python train.py --model="contrastive image-text model" --dataset="made-up road signs on poles" --tokenizer="word" --loss="softmax" --encoder_depths=[4, 8, 4] --encoder_stem="deep" --text_encoder_layers=7 --text_encoder_fused_qkv=false --text_encoder_parallel_block=false --text_encoder_inner_norm=false --learning_rate=0.0021 --max_steps=5100 --batch_size=128 --epochs=2.7
Rows from block 13 of the image encoder of a small contrastive image-text model, named by matrix and row number. Rows with one number belong to one channel. Each number is 128 + 24 x the weight over its row's rms, rounded and kept within 0 to 255. All counts start at 0. Numbers have three digits each.
After each channel's rows are labels from the 100 images, of 14976, where the channel reaches its highest value: "responds to" is what is common among them. Only what is clearly more common there than usual is listed. The data: made-up road signs on poles. In brackets: how many of the 100.
# sq0: squeeze pointwise conv (encoder.blocks.13.sq.0.weight, 72x288x1x1), inputs 0-287
# e10: expand pointwise conv (encoder.blocks.13.e1.0.weight, 144x72x1x1, transposed), outputs 0-143
# e30: expand 3x3 conv (encoder.blocks.13.e3.0.weight, 144x72x3x3, transposed, each kernel summed), outputs 0-143

sq0.13:125133125095137083140121089124120107053158166124137122100088125166061135149137133094144131167158145118106086133093110132103087105106100168130098132087102154082151119122139121139138089131118135134108113108077170089112128136145097109077120135123128160100088048089117151127117157104138125102078133115137096106133101136119115125117151117145081095105070143086122128116116119146120139159083116143153125145140111124162159096138134107126128113123145067142133116164116134088116128108136125147084120102155164145154141131139157128137134104113110129138143131202120110155091158125139138142127166114119106128159115087114131145161151108141126121151086101162134122150132138096086154139130134143145103119088104100127114119100144145131133118119138118111101149114105100144124108115096158121102137163125112117161165142150146098137138139093125120128128146142196129136098098131133124138
e10.13:155125133119136114119104135115132113166146124091105160112138132088109106144115142095160132116142140128117136095111052153145107100146112128162109109181153102126153100107136127139131127103125128112079119100120077149123098141112123065120090110113114119106135138136079128079140161117141127060146130095131125124158122102113139116122108152173098075135158148118113146160141123109128108094139157144111116126159091176101100093134148126113106
e30.13:148121082132111115117099160123103110100123120110142111165104110142132095070144120133133118095137151122147107101129116173122123144113138134093128129149120105106073130117081123108098151088087107115163150122114112114137113123079123113090160111109088101080179116116124138116161174096125108162147136141121152127123104113134137082123126133099094089163101137120127119108081115125151126107098076149105125094131120172115152119083165140136116
responds to: white face (78)

sq0.45:140148142123107126122129121081114114149104111127133145105092158145158137099146106159095144145124130136131114093096164072144146122122139109133121119149114110124151127163094109113152120128133158113128096109120144131121124079137101125128133149135122097117129153129112123144090125145139127130138093113105138122154133132126111104140116118131136151154159173120130139070127113128137112116136093107126155126145176117136176115117105140127123090101095147133114146118117132068118172168135125144133141117161094125108131149117115111132145138134140154113093118090140101085125093128078094113140107130102137068123140105154097118133099150132131151079124158139187132120102096074118139139105148071068171072075138112091160117157129106147137088093093113135160120093131100102128154089161122147113141113100180120159131145105158142101140122085135130154146156149081193143100151097160099080
e10.45:121155123136134139159147088130140088143083128090138130116127158167122109151139169114148102145147154117131094139127140104128092120150096129127163125144135141128132151112149078166108108162142149071130139123093110117115118124082138148141131143132149103140103123078117140143133126146109096136136109163149118099079161150161068130149096137114158165145097133139126118108130150177070076156136136149088106133150127113137150169100130155146163
e30.45:107110070114135114134134115117144108114099113124098121166095083130115143098117084118130152109107124117123102094094119151139092163086152098108105150166132088113169151122137132112150146123109132088126121123138111089139184097115103142144157080099136115147122136125179134082100132138111130145121136145078117090118121103106118094112162138116069095128108114180109132113109098099132116091123145124088138133126101072138147137128114134122109
responds to: brown face (81); circle sign (47)

sq0.22:146104157110165155154119136117126124142118117089124144120161076139132116128099130117145113122133103123125140117118076110129148151137116081154177167151151125106144153163122159154123104142111100160132116133151126133124113114171148135134136146126089151140120146088162138134149092121098135152127101123089134139114134147139118118120117111112123120177131127132145147116108098108119086112121141104077125109167141108130109098110176107146122110139103096119125128112105126075151141138128166151106148156167165122108104202117137150130094161166150153125126084107119168117095113108073189086162103141126105134136145101086138156135103127178156163118106122106144136123171103098134135133134123152129137127134151100122135060140177120166147113089162157077128138094106171137111120137137164163146135074123157100153155111148130095074111131087121155120098120127139133132109126120078114143
e10.22:127112125108142122117120148091143166120112164168122130150153098173159110117124130111123160137181097070139110154116158150142156137156140124116134121105117136132139168121123110124114155171148126115140119119141140108122085119131139133146120081125098121151060124158143135132146116138121158145157120165111139121152141168158128146182142157113087166155117075140166114125156159119101177160159156128117145134121113111081103121156157081124108
e30.22:100095108105122137127118113141157101128119137139124140115121092106135134119121106104118100106131071107109105067100111133145101104088138106117116162155137117117171147150133083119108129122123137101116130116161154087108111105114102155177136104148141112146148100142087114106112110150108121123160119071104069105115082142089108100100139130095130134136096122129140097096115099108107119095132170131121139134106098120102096087083090089111101
responds to: pink rim (88)

sq0.42:154118157105104131132104156119125099132124186144145168122157110150127068142106127130150082101130135132129112106103146100085099149119136143137159135189129123105111158185132157147141101137127141178114126105105130116169126087159134163126106162157096168091138159113195130120096130126091113135141110151113115104074126113160093113164120112130132147126121130102145135079131150119152109116111079125109129096162089101119164097133115141111126153159130154154154148123118126091124149107165168164095127145120138139132148172115111139137134138146106153152083140135172160139154116137128131126150175089067116077136132141143125178133136116144155139145138120147144134126146104099129149129129145139070137123103156135152136133120163128119123130105146119095145138111166122089131096107155171099125155110134122086137115171139128174126130147077151137111156121129123141111071175122141135112
e10.42:118162146130150143123131126067140152131122162170094141121130123113139103139150144156163115161155130146138087101150128146142171159126098135156102144152116105154083160108150102134132136142138156096107150135080167088133099112145083162108160101122096156151074121147139144123160121155096137120159109186136126095141123130141151138130128122116146117151101084111152080123134163164099156123108151143127174137148139097122127105156145132116157
e30.42:110102071125116110129126055101168134152105100132157099134086111124107117140154089113108107125173117092098106114138169148133103121081147106136134172127116118099135101160095109093107151174135134131122127124120123092087133093123110131132125120105130120134116134115083128100129131157084132114153131095116111113114109126102096084109140121121090137095090104106112109091108093136115098118114155111102130104114072105126092081129139102120124
responds to: pink rim (80)

sq0.49:163123130121137082106121135136142135111137111108110163149122093097134153087080111118135122087153088119156119116116143107153172110139127110135181110142069087133122113105145089104126118109107114106087126153166095138135072112112109115100104148143126151165147180095127092140121110209135143136173135123117125147135099139082136111114124136050082133138128123130108162124136084087104116097114124106117096121137119114132085132128137157150110137146060145123112115149119125165107129126146110142109134090168107161130155125132156141117067116143141134137110144142125106156148163151125090094127152107135116139165137154111163142144126123123128104136127126155153130110183121105116154125146119130172092121074090138161140145136129124101122110151144127154166117156147103135137112128077104152096091115111147119172152136186132132143135134145116140158138156123167104123110159140133103134
e10.49:128109158129077091116140153163113126115137128149135117114073135162109115099137146129133152133139110116114112159137142110127163137086135143084136093107127140087144181119117143108135128119112122147142117172161163135108136114153137178114106112124146130179120115140191117164089122118112106123098099162070111095148143086117147159167086131121099149110134144140154123107154135154141146157126125085157138111095095110129114177145123096135100
e30.49:091102131154145143124144097119144099152115122134093115165148162110129099112123104107168184112100133121117118165096111105134145144111121123134114140101133087098147154122160121138141173114077117124128119098139140126110156136138098126119113123146134124129123122126153151133138119138102121128149107103120105132134136116096083170148132123113092137095099149099101133067044143058121148134090143138106152084157126085109113117097076119137105
responds to: pink rim (60); red rim (40)

sq0.12:118143138099137112119126102114074152115118151114103120105102113151148126127144119126143109124106116096144127110118083125091078115122136151137118139119138147120132131139119149155164095128124130171163120133085137158143119125148115124123147126137092141132109143093129141111154166093116113089088116109091149065067090122143123177136129117123134119156120143113119095124115121122084086163066136134097119087137135081107119107117116114116134123101133078117122114161146147052144145068127125142122138128133136114117092148153107111138096147122099152144130121152137147092122137108119150132130156118149100110130116092136133166159114107151093121076067098141154129095144083135101157143129152119125135135125127105049116084144148092087119078101150152105115125085100146153131080137133139104119169121099145138141172113137143153110134134111102139100085104129158166119141101137090164105
e10.12:130130164159139122107127089082111131120148139137116166152156128129150084086098148141085094068167113130111114090165143148122125108149120088163097147158137121154136114101151085131135166146132140126132157107131091140158095118121106163099156137143098117140151129104137116102127145116116144122154168116154136152123103176151096140121112129104084120105121116072080140106104127165115131151149162124115174134146144102111128078109113127138102
e30.12:118106082103125160091148121126129105112087121117132123165139126122125147110120087093136121100127131122112126081115131117131067118094140112125118126134133108114154168152145118126123142102096136087144144148139155117098129108123081143140122127119143105161140069156128114112114157127120131113119140104083144080122086153157137060115154107120116130127110111122159106163078086135125059119097128147109159135087113101140104144078138121144086
responds to: white face (95)

sq0.61:155144114117142096114150141119118120139116110111161113113090119127127114111138146121106205110126116161127144136102152098131154181118091110086115152092116116114199086133081120107151138118111130117136127132144133143054148089127122118119135102143104084133101115125132115098147117132174173096126120130112098126171117107141161139104095121157106165135099110105142125117147105141143174167113135116183140149124124120249135116109105118112132113122132126117132123164119162135110124148132148119135131150145171110114138152125147139155109147139144161140156159157117124105099138094147139160116155116156136116098096137060124147110106166148139121126111122180131089146108136137100143123118167117114145130161155165134118124118114150157119147094145147086157146154134125119093148137128132165122132159150153139136167126109132137112129112090130149157156182151136100088157092114151118140
e10.61:104114088129108150111108123143129134111109077132147099099101139154136122118145111145145138111104076121132143138132086120148156099128115083103131114130143119150201121139225171162114107116124137129130124154150090198122125115102153114146119144080156103095146146153129093115116081123131098127109091119106133121120133123144147135146137101137132131108129136131113151121103110111161146136106069124121148117122103164117105119156142151114083
e30.61:154133151121124147128133129111131129070137095123061129106144151111124102100103145119145138145127134146111128113116137184117132109130109138147058071134130127154109152107137157135167094133116114096137099119127138142151098126146125155134140065160128101104121123150133115134137082121097125132125130107147101144138135111077152134117111150120061117138141134138126116102129143069118129060149145137125171128122112096111146150133093101067154
responds to: orange rim (100); blue face (25)

sq0.29:070133106112122202104140125137142128146115106116105072151130130121096131146066132081115121132122098069139148151162131191133095128133092092145118129122143138153095147126107127169083158130115086127131182141075151135116159140114125140097129085114192086116136127141131109072141098136120096142114171130166108137062166131079133113149152164141131076128143096121144100161106114152137155083169146153142100117112078147082060149162141117117157118108133104119120097137132123121107159157107117118135141153153128112138139130133144126113110123121158151098151141144111117137087095124143131129123135110150152114122151151116131091136128137129140111130101168098147124145146105156131144125160145130172128125154144152127108157119127101143120137097111087147126145111134138129131132163118157139142151137136159123149169148132136102119131136143096123168146152167139091115126159135143125138
e10.29:130152107121119151164126111133147108095110116142135145093148159130120153146133106136105134130127130113171127156146122139088124147095121133080149120128094152136092087175093101055100117155146122114103134135075105082139172207104148101150107113138125085118138167151101109121170129099144149134103149115124136141127116086103125132140134115146138145110108140108155149119114070119147154112123078145106094140130158150148133114113136123103147
e30.29:132131167113151130123144133125122139187117118135129143126149148122111082128113139112111115142095112142136117133116148091142138099126113149152153105121134141122132091101136151128079099112164151114171107129146127115149094103150137013155147158138118127123133090122111097115094101131132129071166144130150121117137172112132145131140120121148203130140136129119151115073139132151107142131146164121161098127090107127139143183145112130113151
responds to: yellow rim (68); circle sign (43)

sq0.70:094090114099128115111118131145112107123118121097113089120100121113109131097148108117103149141107119124112134160105149131133155132115152148103138140106129141123118082104143140095138134121129108110123132138132107160113102126134121124154132115116115112126099119131093122099136148114136132109134137107117136117130121138105146153124135117123143123149120081124096121128137143112116119149112162106140126119128135129153089124131089093148123130138106107078117093151134147080114118123095086095116153132096068118049132127142135118124117131125135101147164090134118108133100142122140125152129122122118074123097135109056097124114106117140083092094128069160117117078150076174147126117166119130087113170151150145126092098103100076065131087108152169093144130125136100106150081127117133104087127138119121130096146126150094118091154104111095146116124038054147091144183116173120122113
e10.70:120106140131091151120136098124094105087172103125152093147131114096129134148141119152120095040098126122115129131112127112125143103111105093138106154131108123137162105125150176131168132183110106187106143088148132148104151110146093119157121131141086134111141106116105098123103164107132087115142186124108140154107099123127111124143064104143116102135094135126110147107123097114112143139099121136161141132135083139093127123156101133124153
e30.70:126126115139143182102117122136140124080118084110149138116157142101129134101147145114148067103108138139132123119094103102102069126109127118130111106113109114096144155148142116156157110120112112085112125093098152064122070103148113131167126079167154120114122109141141117111113098115113113126139135148152135141165097149072161136083124099138132107154085151096122145110123074149146087146106114166115149129107151142142135120120139137113108
responds to: orange rim (55); black rim (29)

sq0.38:116097125108133109112140106139132117109154183154128159123142121133099140170157144113176081125161179136082074108134103098114084115147153214183126110093139147126098128094147135093174105131117118150127097136083106148159134182109138145119121136143113187115102084133112147129120177102076115091098127130135118117100075116140128153104146090137136129098109121156117111124086181115095085147038097155120087120138099109087154106146161122125139123127131118135158140135116162147106144099102130123110129090146139134119132142106095137111141151146118157120132127140106146137149166134107136125098141090114108128110101125131147173163114129133124103141085135133149181123165095117106105111132141137132133106140094124137134113099174129140130108124143083158129107102117151113113121114103127131116139093124139104140150163151139121134135149126099138141141133131151136097107140130151125150
e10.38:168158139106125142082108099099139120150137119124111149154128142077106117147136116095112100101185112170137107093140123122113103145110111148181131147191127076116092123100126070118115153110126103145056156153130149134137112130118119125134102133119128152140114124107139087137109156137128173088166165122161159145124085137137137105144139176142116080152154119126132123157147144130127111138150155118099114142117126115151119139096162143117118
e30.38:154146112123135115090137125116126142151150115124138139140119094126127139114109122125129111105118159102166113075105133126124112130068173148095129089135110122135103136135123103138106153122133112119107103115146089087127116107135143145104133115095107136138140131117130077117127115124122138167105140126122086107131105117118157062133116157121145114114082119127112145098052112126132131127158142103133139100036107109126104035116125152124102
responds to: white face (66); white rim (34)

sq0.9:126121119112128130144126157166156138114128085120084161160132130089125134129122129141143118133163162105144121138138104166156117125145124113107135106152090127136105135119115068114092138106119114078109113125128141114140093133119121101134114151114148132137156134140096112137104097155148140109148175151152154151139101150089143113149154113116110129107108115140116129163146105135097142105130146146133118144112127133092061159108160134156150139153115110116113063167133122168080119112104084137101074125157112154105099120111139112131072075144114127102169129149106134144105133107142093119132146087163146152149136142112175089177104097116094095125144159134151093140147116164125130124089127099179135125141124163112142150152102087121164098122132122181164131136137084157129119179113107111123109112148148097170187117141131080092120100140136103150124160164171095156141136134133125110
e10.9:106150127097094159139113138164108084084144152137150093101143115125096149111145150137123121140121159111123145146128137104075153116138134130115122107110131112144110183135097128088114128139107093163124129161139128104140144157148129145111111110090121093148129155130148065174133118167132114111112139135098117151127079078090160116133126127147116105103134181110137124172137138120169137122064093104149126121150154165130090141103170124120106
e30.9:083112160134136164130157120138135129154123104125135075132158123095149107116112117120150129155125153105121119127098111067108116097146150136120106102109128127123153151133127126164108125115138116123096133097166118093126118098179120122147119093159113117105130105124120127146086094148148114103153127134130115114160132107115149170087144116118153141095130152130089137030065128113128156085143135113139163130134154076122135087099106131090138
responds to: brown face (28)

sq0.2:122144147091129115129143114144120155102116114075121150134122133116145143097129118126132122104102141148146151143130109140120155095157161112150152136147134121107098084120117158145179135124126086159180160168167092152138151119104100167135148125136118154173123145125104124118172136145124117122121111118097153127126143142118145159141128161105156115156115127135096142132140087101120119151153132104083108140166130101132154090159096098132128171089135118122094069121101143158111090103132083112123130129132126119069108143117119128096103159106142105159062113115125100153138105146121124091104113149130120145108127112141117157122167118121098141157124117126083140142164097140105131153162144123151117142102095132099125121147127064088101094182138142129129135151129134138121072125116103158108128085073087171099103124190098116167165111172107150118104108136131123168145102173131128107
e10.2:119134155101149071146153126114142130071144175142159120129131168131101113072137106135131111092170151094114094138117166082101170139123162108136120152128116125133117122096118097136131088158147123098138160099132122123107127098168146148156146115171150154114106106162122098155143117111155095142079132133141106109105126172119102116110105098141096161102089138117112130144141105165127102096103139149117150150105110102114099123129094102103108
e30.2:142099132124146132074109133153132101137147097135150110142143152092092128103093120107137119127097109135113122137106103154136116106122145143117126152133134094129080127135153087147159153090134101131126148135121114084089124131113127094133089118113127122139099117113147107127105108104098147116084115141133107141129135153114108143169133139138084107164119132129111154107094150126099130175107047157111139108036070102107129175119121139107120
responds to: green rim (96); pentagon sign (45)

sq0.66:142126116104142133147106129093120095127120117096130113117136140134111116133137116140133144167103122126133162127103111132149129143119107153111127145155119156102156121158126155140099127141152162137131116105120131142097126096185150135134137151154127103117098129114128149127100129130144137139144110111111123133170123119124129125160119128131150131169148113132109125092120103131128145137145157094150165099142156134149122127112120107151114151101157142137093083095092091125128081143127124125108084119096173161101063139079129116098138160174125137162158083103135125144108148093138138101140129098151108177180160105101167152191128120088098165146113131175105116140146104138127130148116109100144147167167139138102142110108059106156183113108138173107207128151137117156079105111130176124116108121147082174121133109177126134160123101138173100094144111095117134113153112147110121076
e10.66:109119164105137126110135168154106161081123182170120142145099139119140069143081138134064131147131124112116124102135092140161134088161148088135103141139155116107161149096142149163138135126139153152134144123144134155144121120156094114120107116134114131107141109154140136161105142155111107094099112104128126137109090157127150121109102130187072096146081135119112153165096106142121137090088154128147139156141138119103119107129157119092109
e30.66:118075127099189124115134097161141152128100135152089095127126172128117135119101143072144094123095121124121081103130115149127104137123135131129111131139131110136133155139098107165170170117123138113140073166118105111092130123186124139156130113157128088137128090112118104113108143141134163142128131097127106089138116108118134145154096156120058110116091132108123123123093121088108127098126147110130167105112115128107105089108118122066132
responds to: orange rim (75); triangle sign (48)

sq0.56:115113155117122089148112113108129127101126133137129163137094150146107106144184135162138123174138182123128076107103118114172102100130123149157138117157100108122147125133103105107152068127108179140107093123104155114133124104136102116129121143143120168136124134085098176143080120113124122102123136136107154167161021136067115153118149099100100102132094129101116128098145109127091114119067123138143118121129158077119169124125168132155142137075152125099109138147132159124106141133106070129139090116160160132083156151147138129130137129139147164104131140106127107150084173139125143113118127134125132099119105102130133123150108138138137114147075156119169177136166086121149115117082142134138105137132097134124101125140148088169148087111126116131107118121109121115104151136105110155138138129111152109145154154153135097097094117125097111162146149137145136131122113146158105141
e10.56:153135099129144124104111132145128124154135108084136145114118121115131098156125152134118131120147116120100119096116093107118125076163119127168171133163145096117122125122112118163129121113083116131103155125136125123140091104124116107163079100068119130141110118118132121140082138174120130060102108128168114158114135078094120099156116181140127094130133152152107143154109157171094089130126108118140101085147133143115144139084160150146077
e30.56:113123090141113141124134112132124137114145105141111108160126054142139132109118068111147153137137148145150139098064123131150122135136139156084083118160149118137151146123116147140102148112119123114132136098137110094129159070096144143135121056103125111121152108114151106113130113153112139136130126131141127091139132113117150123106169135123074129155097132161096148087102121113132143051166095134119138095110131103118155083091136146122101
responds to: brown face (91)

sq0.23:164109123163115092101101138116098139127122124155172154099113137151141149119117102085116160099129073166155108123101157073148185149122128129096133132114099088114185121121127089087153131148092133114106110130170147153057131113128135102099112121153097116168128151144115115151101128158192185114138090159112125146188092138109161111095108114120140178154146155120163167110150135138129146177129120140126118125134102076221177143123114160148143121107108124135130081114156111139137094164154109130171135132137141097120138124140144167158115139143158163129104159162146135146110145128158153137104161122153145099122091113113115134144130163127146114145124098146133114136118132109120139161138152146112135131125127145136099140165103147143104132110125154093144143158120079133134138118124141156149114140132151146119143095123151134143135099132123134163139150120129108096156102135142145145
e10.23:117127091113086112120119148123165115131103084147144129105088127156116097135155113139136134139092074114129101123144111143122146102104128140110098078117158132120196141129184121148101115139112156122109092137112115177126120116107133127158129140110175110127125146155129117147115080105120121090102075105096097128119148077148143123121091114120109134129124138165100157093097118156125151108100096129117154116117094143109103178120094145100090
e30.23:164125122123142117119122121135149140075118093131060114130107161150108078102100092119137140121136115128138132104124146182159128163124130138121094160164146114123129156099159164121171116147135105091137117143164104127121123101125117138136126054118134117142130138143177118102102114123106134134115105136111115126127130133104100123137110143119030115147121126153118148126113147096105139078143121131121136122089077111094138151131083123083120
responds to: orange rim (89)

sq0.47:125128136152122138105155129138112146108141172158130122130126121165152146115134116090134111123139116123161109120116113103101142126142122196117108120108132165142119141110132140142114137111143095139138122107132117124154095160126119153127115141124101169139119145144130106134120177131099105128110092129127129084105130132141107123136125122144136143125129151158109106117099176104132095147087104141099117113127107134118142116132098129121124123160106106162101101148156146106123169122120142161155122152111097159159064110134107103157168053116105165150167105148081108102137137100087087107152143088113152159151121156108148113154117160078095110080146151155118132102080131125105121131101140131135097077125121146065156170141108139100133127157092168151169123137161119126121100104147155145136153072138148122175190160079121128132161134139120121099140090165127136143149205122117111105
e10.47:175171161132156098154142080121152131145143127084143156170159132101138141092146098125091113168134158179109081110139134095129138150110118098145111163135134132123102099138145097105134138139141165134156153179159141155129115119102084143126140128155126161141143132124087103148100145114129121122166149128156175126139128168188104130121128156112143133127129120136095109133141176132133126142131171120099142104099133110180116123097135171135115
e30.47:127126146058115115102140087109143111155095147098148152059141102137108155111125122136125119102135128094134117102129122118071134140090159084165139138106097107103150167140120084122129146107131140119120101118112110118121129124153129153113123117112114124122126143128119132132106135119121109136153118145058102136154083134125139097108121130130153109088133121113086112121126132151156095117089162120135157125126069130151025124134127105121139
responds to: white face (37)

sq0.64:137145136124157149139137126074124153147104127146152118118107133138132133131138118119104129109053105139114136101138134114097134137151145119124071138127147139145147157141139158146181154106163096096134123121119149147115122138127120108157108099126113121143116105115164105143151120099143119102113119169132150130124134092149135169143094123149172136111116110161142108152134127123127156149129148143139126126109123103141146113107117107105128131123134167102152064118111102159159076128146097087124107124164129125119149119122133145125102129142171121146096158129178161128145142132154145139086093157115141186062121138133090098113188105161138160159114131129102140160143110114122147157153109169110140119098104144128109154131119080133164102146150089124078154142112084105172091107106170152160123145131110147097114086152137149182144154153105089164077160153143153132153073101139106164
e10.64:134122145160131131119107143121157100086150136092076179160097090140151120153138103121180154108101154143152136142135116131122153153134138144120128086125138120125157105118166126125146159055150155097144129149103112153128134134129157112187149142116130151078149164161097151093147065092107127131113108136091131133134139117128122131078157119108146107163104094109124153108119116150105108111113117110104132131148140167124165102134101129108103
e30.64:122114122132163105101116099106174128119071098125131105127096142092046100111113095129114122134098124114134108083144129129098133109133096137134149152127138124073095127086150124159135097112115107139104137150106137125132074124169110125106124078117093129123113102116106132093103110097124162113128119116118074074150119125110136095137127117117082122124125107104139156136087118125121109085135084113123138105085114139123096103113106105109098
responds to: orange rim (51); yellow rim (47)

sq0.41:135133151107149143164140118107144142133112074111108127133157117100126159120134137135137119127091131138146109097115083091116152130171129102132103121148132139123131109141128154116147095140174108104120111119130133102098126149172137101144128141122112126134115105123114129146130119147116125129116099118120122140136109113139147139113095103144138090146133123168100112109114109107135132141113141140122145136142148152125134111093149122134126144121138172140124081103076092168170093111089113098123102142130185136092110136066117130093133151190152136145113109081140137119092187116139149120121101115153132199120160124149158116159137115135088141161135182129082148177142086107091150129132097121125156149139112126111124133143081117184151088121129142148131122125120112124155085092124170180160102122167070190094139073161142114189133137157130104107150151117128120101171110120152112112
e10.41:094139166127158132111128189125148142117120160118095153157154106158151109155153135103113123127127116115123155123173138122142134143144173114157135105163148106123117158137122122130132140071117139107143125137148123156152097111141154148137119148106128135108096144118119140157145070146111110157085083119099139158103146131109157066126136104173072135176104156100116169117130103101139113113104171105086162131138130117083144131124143113170138
e30.41:120078127115182101098103108150167122128137154166141075135142110116084143141121122111127100163096152116104095113157117139110104114112150149126144137088138086143067108164126092151142153107127089145100116152135112106081118109144101150154086116111102111132093093124088120123120130115136158126097154102135102105122098143099102090128116119116088130143109122112098140133101109113123140091128118103124172116113098121134085112104136091079115
responds to: brown rim (49); pentagon sign (46)

sq0.71:100141098123124131101149094127133134122155141154123126114095083095118158130119138101148106088134130097102125146140138122099122127147152123187141123087109140150084097096162144138141085088140105145130129161114079129125141163112070145092151129115131140127129087102085100108142163108085105155081122132140107093074115120110136138093127159157105093113132110154135135135112149093128116131128089146051118145115087137087124132182134128096123116126132152141077116151081120163128150095116108119135086082117148145129116128090094112107122124159114151125106144119112103115150145124101084107098137104138145137134116162090157177162128117124109130128130151136143136136124098107109106079102150069149139104121112134103143162102119109156133119142089087146107098148136151140133119116107124157123129095131137153164138131128165128163123176181101090136110127151093157155128125095130119108
e10.71:195150154108136059133150117113124110138171155124166161129117136138149127085115121092149141108130134135110068142130105119123117111107093127162129154174134153122117109178137091095108154102154109117139173165121135106131116126131146096128158115160147146129113106097125117146131164102151156146129125111117158121116120147143115107095123148124116140135146123143129138140117148163136092126140154151141116116053078073147176121109128140125170
e30.71:128129141120162099118135122119092119157144129113081131154132158134109097126120119128112129128130158140139114083118149126106122120100127111111147120126144096137124135130113120128067132118092121133138097158078072119132141113100126077108153150096100135092129119109121137146086105073109144160107134133120089111132094079104136089156150164126122144100127111107114130100086146094156091157126134086129119119084138118114081104117145154168054
responds to: green rim (48); pentagon sign (44)

sq0.58:120108151125152097125137106130142131117147113119115096108133125100122161094172126138071130163131177077129121093079103120131101142150169135068087112098123135124128141126114120130139133113166149120109109094097108142125102150143113107171105142122166118125117081104103164158152145135103148107134147076126131130131114112121130174099137104137128115113112121121085116148112138109112119107077131135157144156071167133101132087098146113112072128117150148116109121150111121196098132083112065135145097091147146149153107132111111126129103127124119139127115144146133086160165111130115119114089124115167128153118129145107155142157143105115099125150110147123120122107120096135092116071121128127193147116098104160137131158139114074145118098186137118145164101175132131157111101141078107162095121109121119138155142122126142098161153134188131118122120159135125128140116164113155148112
e10.58:123085167139140146105104108121091147125145129089076120126114104108131100146128121148090112142098176121075171080103112147139142135177158118143129123148111117118139167122138153149115165085162082159143119155184116145095116128163099116129152120147109147158167143115132088113109123171149132142115115110157111104161122133137128107113117155128093115128139105131126101156118119120126089135105162126155133140153133139153144110080183161155121
e30.58:109118144096135098102137113106110122127127129100101131144124152125120122118076124110128133131081110086095093104105111121097151102140084125129105112131118122130117145102109108160112096087099131131108121155135116156104131138148097137099109123119073155127125101085087086135075094129133135121145104113092085103143088081152140112136118107102104155104120117128078126110088148074114120121124124096119133137150132118108104050100102131142088
responds to: brown rim (84); hexagon sign (57)

sq0.31:099108112124128142094111139159142129116140089107125073132152149124141123082120137145097127133108109134123146130137089151121128108119130122072118119084144132097120134090131114144144165118171134077157122133139132151134108138094142113178157111128131095151134114150115135123150120111131128134142135098157154113135159145167134145119152123106189146109135122152116131160146131139129124173161145141166136137100146174139091118077062117131117117117148125117112118177113147102130112101070097127146131074090116111107119109115117133129113136107127155149158148131143116119093105125142106148094150111121141094052091110113107131146135091144073101122123109112137096119127095193131120115118142107131100171144086117099119127158100080108108075112109081088098127094156107082147116163106106121114130138064159147110139113103113092107115107131114122109115104172127131115129090120122168113
e10.31:098116156108135172160124100141106128098097101134142094173145134140116159095108107150162130093096163173133165120093115094147120185162111099164140129100173144140137127112145142136141140154141107150154096112127120144136131155127142129092157159144133178129169175131144104092153116131115121154126138149118145130084176137154072120126104106126132133141121126120115146106105120109132162145076139150105095158177151155113123113156136132144144
e30.31:152112146105112157123100158119104114149084116132179092092127147154113111151132133128160121105143121131151125154092140114140112114116122142135150122147100141096116149134135150117157071120153127115083134102122118107141094103101165158136140106096108117139131119113147087128103120078147118110143102153134190164136149134112168133114143129135182099127087137095156151159132122170171134127138098180151126118145142108174124190114112139082142
responds to: yellow rim (82); teal face (35)

sq0.11:131080115148144132159112156132105143111170117121092160169175139093143122135109100149160080090130140159132102122157132135070126128181153147146142103173144106128108144154131123106156154136097109125121132105146105126255125181177177134169107163113131150131135139158148089128159102131132122088157121131142149083054134114132144122147109143117145171126110123155139118135153143108132113133080140110134072112154057153109113138153127142101109127130073129133141140121111149128120105101111147137116097126171114110112113131110141106101129139156117146143094139140102155118105164114109121113135135125093121130117150135158137142112127119131120130148139107141167138112133080119115124121136139115112131070133110134134108096154137120104108116153168126166099129146098134131155077129105137118148119113115156094158141152163156115123116114096114114118110129114165145139113128122141124125
e10.11:139122164123118162093111108076105116121157157133104134130118127086085136105157148158121084097179133151143116102140169138138128144085122128115087100115110096146115126116107116134170117153117099099092121121116185119101126151154133159107113144142131144162134141079152110100127136151126144128136151190111120113143100113120141127116143108120112070103139142080167132104172168149135104169101148131115100146129151109103144099138113158136104
e30.11:145131122141115172124122112131125116218115139119213125137136091137135128118151122145148112136158160117118137125087126154131116085121225139124140109138106103126138104176123131115158179125160125150121117119136125101114152125102138119133113145118118126127144107153137105126140103146110093183139114119133107155133133146125149119116165156129184128095113120127112142143097084145154116111115142153112147111132076090149080144123148123122141
responds to: pink rim (69); circle sign (69)